Weights of a small rotation predictor.
Model: 6.01M parameters, 32-pixel images, arch perceiver, norm layernorm, activation star_relu, patch size [2, 2], layers 16, width 192.
Data: 98750 training examples, 12.4 epochs.
Rows from block 11 of a small rotation predictor, named by matrix and row number. Rows with one number belong to one neuron. Each number is 128 + 24 x the weight over its row's rms, rounded and kept within 0 to 255. All counts start at 0.
After each neuron's rows are labels from the 100 images, of 14976, where the neuron reaches its highest value: "strongest on" is what is common among them. Only what is clearly more common there than usual is listed. The data: single printed letters, digits and signs in grey, bent and noisy.
# fc1: MLP up (model.blocks.11.mlp.fc1.weight, 384x192), inputs 0-191
# fc2: MLP down (model.blocks.11.mlp.fc2.weight, 192x384, transposed), outputs 0-191

fc1.144 [112 120 134 124 103 146 131 105 149 148 151 126 129 169 114 106 126 138 151 199 155 110  86 121 137 139 127 134 136 102 115 167 110 118 156 119 152 134 156 111 102 138  97 128 147 107 181  82 116 154 145 120 153 135 143 134 154 135 150 150 142 116 145 119 177 127 150 118 156 134 124 150 101 155 154 124 147 122 147 162  86 116  94 128 174 121  89 100 114 146 118 122 141 127  89 111 141 160 126 126 144 149 142 125 115  17 159 159 117 101 143 145 101 107 126 151 141 143 146 165  87 113 123 143 133 158 122 158 122 137  65 137  87 151 115 117 111  96 141  46 146 123 140 113 121 149 125 124 133 134 143 146  90 141 141 150 147 112 119 145 138  84 123  97 129 157 150 117  78 123 163 100 128 130 105 106 126 112 132 170 128 123 153 146 153 114 115 114 139 125 144 134]
fc2.144 [142 111 102  85 162 141 101 116 128 170 143 153 105 151 158 110 128 104 153 107  76 134 102 144  93 126 111 133 166 137 169 128 135 165 134 113 123 128 128 158 100 155 138 111 112 150 148 113 133 101 137 149 106 140 134  86 131 109 102 145 120 117 128 133 152 169 136  41 121  59 143 116 141 128 135 149 123 136 147 156 116 115 164 161 167 126 147  85 104 130 135 123  82 140 111 109 135 137 111 138 129 111 143 103 155  50 158  83 129 123 122 156 107 109 113 109 132 153  93 114 149 114 118  94 178 131 167 136 110 118 144 131 121 173 165 113 115 144 134 139 128 106 123 104 110 127 137 171 181 116 150 160 152 169 110 131 139 155 159 150 127 114 115 137 105 109 143 111 165 122 110 152 148 140 124 111 135 121  91 132 107 110 157 106  97 146 118  96 102 149 117  98]
strongest on: the character -

fc1.165 [118 119 108 177  94 143 139 124  98 128 125 120 112 130  76 129 126 126 113 185 160 104 114 149 120 109 104  95 130 117  96  71 139 134 116 110 147 126 128 135 137 128 106 117 105 125 140 160 152 104 144 153 151 162 119 110 139 132 125 116 127 129 100 120 124 142 114 139 154 138 120 141 157 134 134 121 132 156 124 161 122 162  99 160 136 133  87  96 121 180 118  91 148 151 141 136 101 147 130 145 144 134 106 106 101  69 120 129 107  94 149 124  77  79 124 123  91 143 148 108 131 135 188 137 167 152 144 155 101 144  53 124 144 115 144 160 150 175 145  56 157  98 117 111 118 172  81 128 158 133 127 131 123 137 141 157 141 108 114 144 123 142 124 119 163 143 131 139 104 136 138 134 139 132 122 122  79 117 138 113 173 129 158  87 140 190 124 123  96 126 159 123]
fc2.165 [137 124 117 121 145 125  92 116 127 170 139 157 142 176 135 139 121 105 149  98  62 153 100 168 122 103  92 126 156 160 132 136 164 169 119 151 121  94  84 110 109 169 124 131 134 144  60 139 138 100 114 140 104 146 141 117 107 125 118 139 140 115 124 151 116 111 125  21 173  87 159 118 134 110 136 136 116 109 143 133 116 132 146 137 107 113 125  90  96 142 117 135 109 138 144 133 127 128 120 116  93 116 152 110 149 126 151 105 156 137 153 133 126 119 136 112  86 117  98 107 146 128 129 162 128 127 157 130 109 133 167 169 106 202 128 117 102 160 125 165 155 113 140  91 109 148  99 141 149 127 152 136 123 188 143 127 155 181 127 130 128  96 153 130 127 109 145 107 155 124 119 136 139 127 138 104 161 129 114 102  85  82 155 124 113 123 130 143 125 144 118 119]
strongest on: dark on light; the character -; the character =

fc1.308 [ 92 148 114 136 120 160 125 115 129 148 165 140 132 126 111 108 119 128 150 210 174 124 113 145 124 127 112 137 120 113 129 139 117 121 156 101 166 153 158 105  93 138 103 109 110 129 173  91 112 137 134  97 138 122 135 123 144 137 162 142 170  92 131 131 149 148 139 138 139 130 103 145 119 159 179 103 134 105 153 109  98 107 119 128 151 119  94  98 124 138 106 139 161  95 132 104 144 151 118 121 162 142 122 129 114  31 135 133 126 129 131 150  93 106 139 160 135 147 155 143 113 135 147 131 127 134 120 170 153 143  49 110 108 148  78  93 147 113 155  90 178 126 152  83  99 163  84 132 116 142 115 145 121 120 130 140 140 124 127 138 140 124 125  63 159 124 153 138  95 120 148 143 143 123 104  93 132 109 136 157 144 153 143 138 126 152 103  89 103 119 135 153]
fc2.308 [146 131  96  67 140 114 105 143 106 144 144 156 153 167 141 113 126 107 158 102  76 148 105 154 108 109 128 118 206 133 149 136 146 139 108  99 126 105 142 121 102 142 144 150 111 162 174 101 139 101 143 130 114 153 152 105 116 144  92 142 114 102 138 159 123 157 151  63  99  62 139 131 149 111 151 166 116 131 150 157 112 124 119 151 147 152 126 124 104 121 115 137 111 163 131 144 129 132 103 146 119 121 116 108 143  75 167 124 149 133 156 132 119 131 110 107 118 104 104  90 161 121 131  79 144  95 154 136 143 139 140 147 100 181 136  97 103 142 110 165 129 125 131 131 123 115 117 165 164 125 141 132 153 182 126 127 139 147 148  98  98 128 135 127  95 111 126  98 200 121 128 135 138 113 158  97 147 104  89 115 113  84 150 114  99 142 105 131 117 148 129 111]
strongest on: the character -

fc1.118 [149 112 138 103 157 140  77 131 148 116 160 158 108 146 134  96 133 126 164 149 138 157 118 131  85 104 114 170 140 127 157 129 143 152  99 116 178 101 142 149  91 170 127 144 119 129 137  88  84 117 111 119  99  93 153  77 134 109  97 138 135 123 164  98 165 174 171 136 102 121 144 125 156 163 126 110 154 135 139 154  83 159 132 155 184 109 108 108 139 155 136 123 120 148 135 117 160 126 112  95 139 149 142  90 148 117 155 126 133  94 126 155  84 115 116 166 103 107 138 141 105 153 176 109 154 164 146 161  96 122 114 161  97 141 155  96 115 117 141 106 170 102 116  97 110 130 130 125 162 146 135 125 116 129 123 120 129 146 153 123 171 160 141  57 141 119 147 129 123 149 133 157 125 111 128 145 154 106 111 161 116 122 151 160  98 129 155 128  99 106 140 105]
fc2.118 [135 107 141 133  97  99 149 134 121 107 101 129 115 148 153 105 126 126 113 161 148 108 159 109 175 162 192 144 118 146 105 156 111 115 151 144 104 154 152  94 159 134 140 125 124 105 217 127 109  93 136 107 128 121 126 131 123 113 161 111 112 141 107 104 131 123 137 162 164 138 113 115 110 127 119 130 121 120 175 108 142 116 107 112 130 147 129 176 113 140 135 145 128 119 109 114 120 101 116 110 137 154 149 120 119  30 108 117 110 127 122 144 111 157 123 164 169 149 151 130  93 146 136  99 110 134 154 101 193 104  60 133 112 147 121 153 165 110 127  61 146 111 150 142 129 134 140 154  92 127 126 165  99 123 135 158  91 143 140 119 175 116 159 145 101 106 102 132 104 156 169 130 108 112 127 146 111 114 123 104 114 139 126 145 144 130 136 138 135 100 145 152]
strongest on: small letter; the character m

fc1.217 [ 97 166 153 125  95 125 130 137 141 132 126 122 118 135  99 105 115 113 130 149 153 129 111 117 155 146 112 107 124  95 102 116 110 125 140 125 114 159 150 121  87 134 117 139  78  88 171 138 130 114 128  84 106 164  93 114 147 121 136  80 114 121 152 117 107 148 139 188 143 163  67 151 121 193 157 153 149 154 130 166 102 113 118 122  90 184 119 137 128 151 152 161 171 111 117  86 173 107 118 160 137 150 117 153 116  91 115 137 101 129 125 116 106 101 121 143 134 179 162 118 123 123 112 126 118 106 141 166 155 135  98  90 117 128  99 158 133 152 126  85 158 115 125  81 124 135  98 122  99 116 100 125 114 165 108 144 107 114 133 155 125 167 138 151 113 140 121 175 107 164 134  94 135 115 148 149 144  85 118 130 121 153 149 161 158 155 103 131 115 146 108 143]
fc2.217 [131 106  86 115 118 142 120 140 115 131 128 146 110 189 151 129 128 100 140 106  89 145 127 182 150 112 116 143 165 146 108 137 120 130 116 145 113 133 118 111 130 162 104 169 133 134 146 162 155  81 116 143 108 139 111 117 171 107 127 101 134 109 125 161 134 150 175 105 141 125 145 121  91 135 102 151 104 135 158 125 120 111 165 132 157 125 167 135  81 120  96 149 110 133 126 108 145 114  84 116 146 110 175 106 140  64 139  90 120 152 129 164 122 165  97 145 108 131 113 113 121 103 110 101  89 120 173 129 139 119 112 173  95 192 152 113 124 133 103 125 128 117 141 139  81 113 135 156 155 144 137 145 129 164 129 133 153 188 138 124 110 107 166 139 161  83 124 149 147 110 112 111 145 108 158 144 113  92  88  94 100  93 132 110  93 131 111 152 166 128 140 145]
strongest on: the character -

fc1.60 [116 143 119 147 112 130 115  99 107 147 166 129 102 125 120 122 121 140 175 196 162 148  96 136 182 157 112 151 118 133 110 127 118 108 153  92 140 127 153  97 100 152 138 142 112 110 195  96 122 127 131 114 156 111 122 120 131 123 143 111 122 131 148 121 137 148 120 165 154 167  97 149 117 126 157 103 130 113 161 149  90 110 108 119 144 171 114 118 155 144 110 164 135 106 145 115 154 140 122 144 149 154 178 139 142  43 181 130 125 112 117 146 110 122 160 149 130 122 153 141 111 135 130 122 126 114  94 162 126 127  68 145 112 133 129  98 127 116 122  63 116 123 148 105 100 166 129 109  97 134 137 140 113 143  97 158 154 136  80  98 177 113 138  77 130 129 134 157  74 115 144 111 129 137 102 140 148  98 135 157 154 117 139 126 155 105 137 117 142 124 127 172]
fc2.60 [159 136  82 127 136 162 117 118 136 146 134 157 154 159 156 120 112 110 121 124  67 142 120 138 102 142 132 157 150 157 108 117 129 147 128 110 145 104 141 135 116 130 116 141 132 136 182 125 142  97 128 146 116 146 151 128 121 114  91 150 120 105 119 171 190 140 127  65 117  57 121 113 140 112 117 131 141 141 139 155 135 115 123 160 198 136 145 116 128 134 120 139 109 159 116 137 142 133 102 144 168 127 118 119 134  35 146 111 159 112 129 124 119 138 101 118 154 135 105 138 136  87  91  60 132 122 138 134 107 111 109 169  82 124 150 113  80 125 142 131 136 122 134  89 126  93  93 152 181 143 134 174 123 133 119 127 129 165 166 141 127 105 118 118 109 126 121  92 178 116 167 160 149 120 112 109 135 120 101 112 126 105 114 109 124 138 108 123 127 143 129  86]
strongest on: the character -

fc1.3 [115 152  80 167 142 155 133 125 140 121 146 133 133  97  76 129 144 113 138 125 120 115 100 121  92 118  86  96 152 119 119  92 161 128 137 137 153 116 108 175 131 101  76 110 104 135 135 163 158 176 138 151 161 174 143 155 157 131 123 141 150 103  97 166 124 127 117 142 102 120 154 157 165 104 156 110 163 132 105 100 111 166 144 107 151 115 135 114 159 128 114 117 111 132 148 113 123 143 107 174 123 123 107 104  88 124 137 172 188  89 112 122 129  93 128  87 125  99 107 133 148  92 126 110 130 129 137 127  84 129 122 139 111 101 135 124 114 130 124 125 134 111  96 119 153 139  77 106 143 158 102 149 136 124 113 110 148  77  86 148 111 126  78 152 125 160 155 115 144 127 126 105 147 187 104 116 123 134 148 163 172 121 144 112 154  74 119 113 127 156 146 100]
fc2.3 [138 144 144  81 119  83 132 163  93 132 108 102  96 142 166  94 137 151 140 160  68 194 147 128 117 123 105 137 146 100 122 128 118 114 119  97 122 138 132 110  80 159 164 154 111 111 170 118  97 137  73 123 121 114 106 129 159 139 134  98 132 156 176 155 143 148 146  68 110 136 117 174 100 134 171 137  93 157 107 151 136 104 161 117 120 130 140 131 129 113 156 168 150 110 127 157 131 113  91 134  92 153 112 125 134  64 135 106 101 162 154 135 131 140 108 158 128 139 132 132 141 158 135 167 114  84 131 127 123 139 112 127 115 149 126 100  98 167 145 109 108 134 102 145 117 111 174  84 129 153 124 138 141 151  96 106 118 128 171 133 107 145 117 165 125 112 136 158 124 140  86 121 106  84 156 144 118 103 149 148 150 116 107 130 128 152 128 108 147 112 117 139]
strongest on: dark on light

fc1.287 [ 99 151 131 177 115 126 107 111 123 135 121 115 107 119  86 128 116 171 124 141 169  90 120 135 114 105  99  93 139 104 138 104 115 127 135 122 146 107  78 127 148 132 107 102 101 106 158 145 181 164 159 107 141 149 112 153 150 134 104 120 178 132 131 163 114 164 119 139  90 139 159 148 112 127 146  97 162 137 118 125 125 138 108 132 158 132 113 104 189 148 124 151 171 120 171 129 150 141 110 155 146 165 103 113  84 109  96 172 135 101 144 116 104 103 160 127 125 111 146 113 149  97 179 123 152 124  99 141  97 147 114 102 134 122 135 126 137 129 151 111 149 115 109  99 166 149  87 120 116 128 107 130 146 121 106 140 139  63 100 145 103 151  88 110 137 181 146 105 118 142 140 130 116 179  97 160 151 105 158 168 160 153 146 153 124  98 138 118  97 152 139 124]
fc2.287 [112 166 112 140 149 146 116 134 138 152 144  80  99 133 129 111 124 141 129 203 112 153 129 130 116 132 135 128 147  81 136 113 131 123 143  99 148 111 117 138 115 123 137 113 104 130 219 120 101 179  97 155 125 109 147 141 135 128 112 125 135 129 114 153 127 147 123 126 128  76 113 132 137 126 159 103 130 119 111 131 126 146 147 144 111 124 112 123 151 130 140 120 113 119 119 163  74 138 129 138 116 133  83 134 129  31 147 143 118 111 146 127 161  99 150 112 131 116 121 149 115 154 146 140 139  90 105 152 126 180  62 121 143 131 135  96 119 127 194  67 141 135  90 117 165 132 123 107  87 118 135 142 148 128  95 153 143  95 121 127 120 137  87 155 147 171 161 117  86 135 158 131 139 134 123 125 142 131 153 166 168 124 143 133 119 147 121  87 108 132 102 111]
strongest on: dark on light